From a checkpoint of a small image classifier: trained on drawn human figures in many poses, 195000 training examples.
Rows from block 4 of a small image classifier, named by matrix and row number. Rows with one number belong to one channel. Each number is 500 + 25 x the weight over its row's rms, rounded and kept within 0 to 999. All counts start at 0. Numbers have three digits each. After the name is the row's rms in percent of the matrix's.
After each channel's rows are labels from the 100 images, of 14976, where the channel reaches its highest value: "lies over" is the class under the peak; "responds to" is what is common among them. Only what is clearly more common there than usual is listed. The data: drawn human figures in many poses.
# convs0: first 3x3 conv (model.blocks.4.convs.0.weight, 128x128x3x3, each kernel summed), inputs 0-42
# convs1: second 3x3 conv (model.blocks.4.convs.1.weight, 128x128x3x3, transposed, each kernel summed), outputs 0-42

convs0.89 113:478493492482490534505534476535522508515485527511492499473507490498519464536509515513458506485523440446500497471442464508544430514
convs1.89 117:494488507525498485481493485498477523521510521514477504502496512436490506490545495497487500511457478489451496467492533440462547493
lies over: leg
responds to: handstand; red trousers

convs0.95 116:481496524510491440498546517434471542495502508514535533551484508508513490443498483509495472509493494524455461516505509529505508434
convs1.95 105:514493476496524486504508532496489481491500493488456526502514513571459508498491476517462511486477478496483439479507476555473513483
lies over: torso; arm
responds to: pink top; walking

convs0.40 113:487523506471503472495498568527488546509444494443493461514488515502486501458478505529472514467456479502506492487474465509512504514
convs1.40 109:459486464508524501512511529499505465558544474469492490480506521495499499537543512480500467463493516531505493477468487495514505497
lies over: torso
responds to: black top; kicking

convs0.109 085:510506535533513494494489458538526457470501540536518451508531524528484518477466521496456478484482516497464465536481483522520483494
convs1.109 088:503527484510487523486543457493489481516529474492479531505497463483514517516475530471511514475506491538509540502517493511497567487
lies over: torso
responds to: teal top; stocky

convs0.80 114:480461478534495473517511489497448484492546457530539485520506490480526477522483532491491460501481467491506528474497486473473474529
convs1.80 107:539495508483451450498493487498518486499499516496477499493519466524518521491513467503494513512500480496493489512502470535497503450
lies over: leg
responds to: handstand; orange trousers

convs0.34 088:545535520514494479506494509544484514497470554498510531516507546534544495504503515511495528505513543496474506528501491521491542529
convs1.34 096:494515471514530482509502486459489530516548502467490515513501481491486512502524512538498484494506443485499516478517497503545505509
lies over: torso
responds to: teal top; yellow top; running

convs0.35 104:453520483491498522492527540492467524498488483492461518452488489518499512528486468485506528486533499463518503473531483472496453463
convs1.35 104:542470498513532493478446502480470487480532505518469474498501504472533463476514498500471477435458511497463469515491505495499524459
lies over: leg
responds to: handstand; red trousers

convs0.54 135:496497504507516492517473520497539514500513475453487496508494493468481483579450482515515468506469479481613518486538514498475514535
convs1.54 151:483545480493462492473512474508449493488559498486491477484487489486490475483470499471439471477498481503487463487473483497529471486
lies over: leg
responds to: handstand; orange trousers

convs0.13 091:491464492500511481485534461491524479515510495487531506505534525533508517461538506545455510529456492462485461501503480525536498493
convs1.13 098:491501507481449470512502530475523521500483494517436500494489510506517555519475507503453528464477502513512482498516505483478501526
lies over: torso
responds to: teal top; blue top

convs0.0 111:426539515529481518504515471533490518488472537481497490547514458513502507548458521476493518492506483465517525500460484526546468521
convs1.0 164:511496497498493487469476488469475465543528499536459488482481470472527472464509497484495491468500483503453488499484490503477508488
lies over: leg
responds to: handstand; orange trousers

convs0.125 148:462504489471486489493475468535475536525450507433499499479503464529458467539520491484503451488518474478499496493442491523510528505
convs1.125 115:521494468504523483488515488456494480475553466531522503513488489493481522487511509502498564514509529506442480492511516488479504510
lies over: leg
responds to: green trousers; pink trousers; hands on hips

convs0.15 079:498504507544499497486522494468527464469466536514501478462498492508476525501491474503486483505497474456544450514483506453506434463
convs1.15 077:530522482513507478524505473532536470522527496445492516527511480465482489473527538502457512524542499509507443487532504549524551514
lies over: torso
responds to: teal top

convs0.87 083:501495513502495512524514506508506492496503500492533512475517516491476541489476520517468546504525508491468482476536505510522506521
convs1.87 093:495511514538520518478508471480544512544502507521522530534531526502466494535509502523511481554542500517540530531476473518484549517
lies over: torso
responds to: orange top

convs0.63 088:529515491453485462475561510490500487465470544502493486456544481453470494521505546525490535493522503522513480552521472458455483502
convs1.63 083:492521480521479506488480517500540542519515519506487464512504489520521533496503515555510509524490489491471503440486491534492534498
lies over: torso
responds to: orange top

convs0.70 083:446487517566522527501567435512483495508498521505515529483482540495487528509512505506501483494539531457511520544489505487503496522
convs1.70 093:523517471484514504475494504491556497490491517432487530496467477530498508497507512501495486464467473499528486508510490507462500467
lies over: torso
responds to: teal top

convs0.101 090:506503522516499498517495469490477501487498492490541536489446491506540489476467500491508509508524439469480522504484483499495470500
convs1.101 097:517493478483558498500452489499526498487487518517486483500534490453516527526520521457501500468511537503441480515515491547497514498
lies over: torso; head
responds to: purple top; handstand; red top

convs0.2 103:451555481491462494524527481475511481481475492475506509501488544489465496514506517482487481505472540491537558482491528517493505480
convs1.2 129:527523493476507494518460496482483493476501456497492477475497433497525488471485462505495502494505468515460489506442477502530500501
lies over: leg
responds to: hands on hips; purple trousers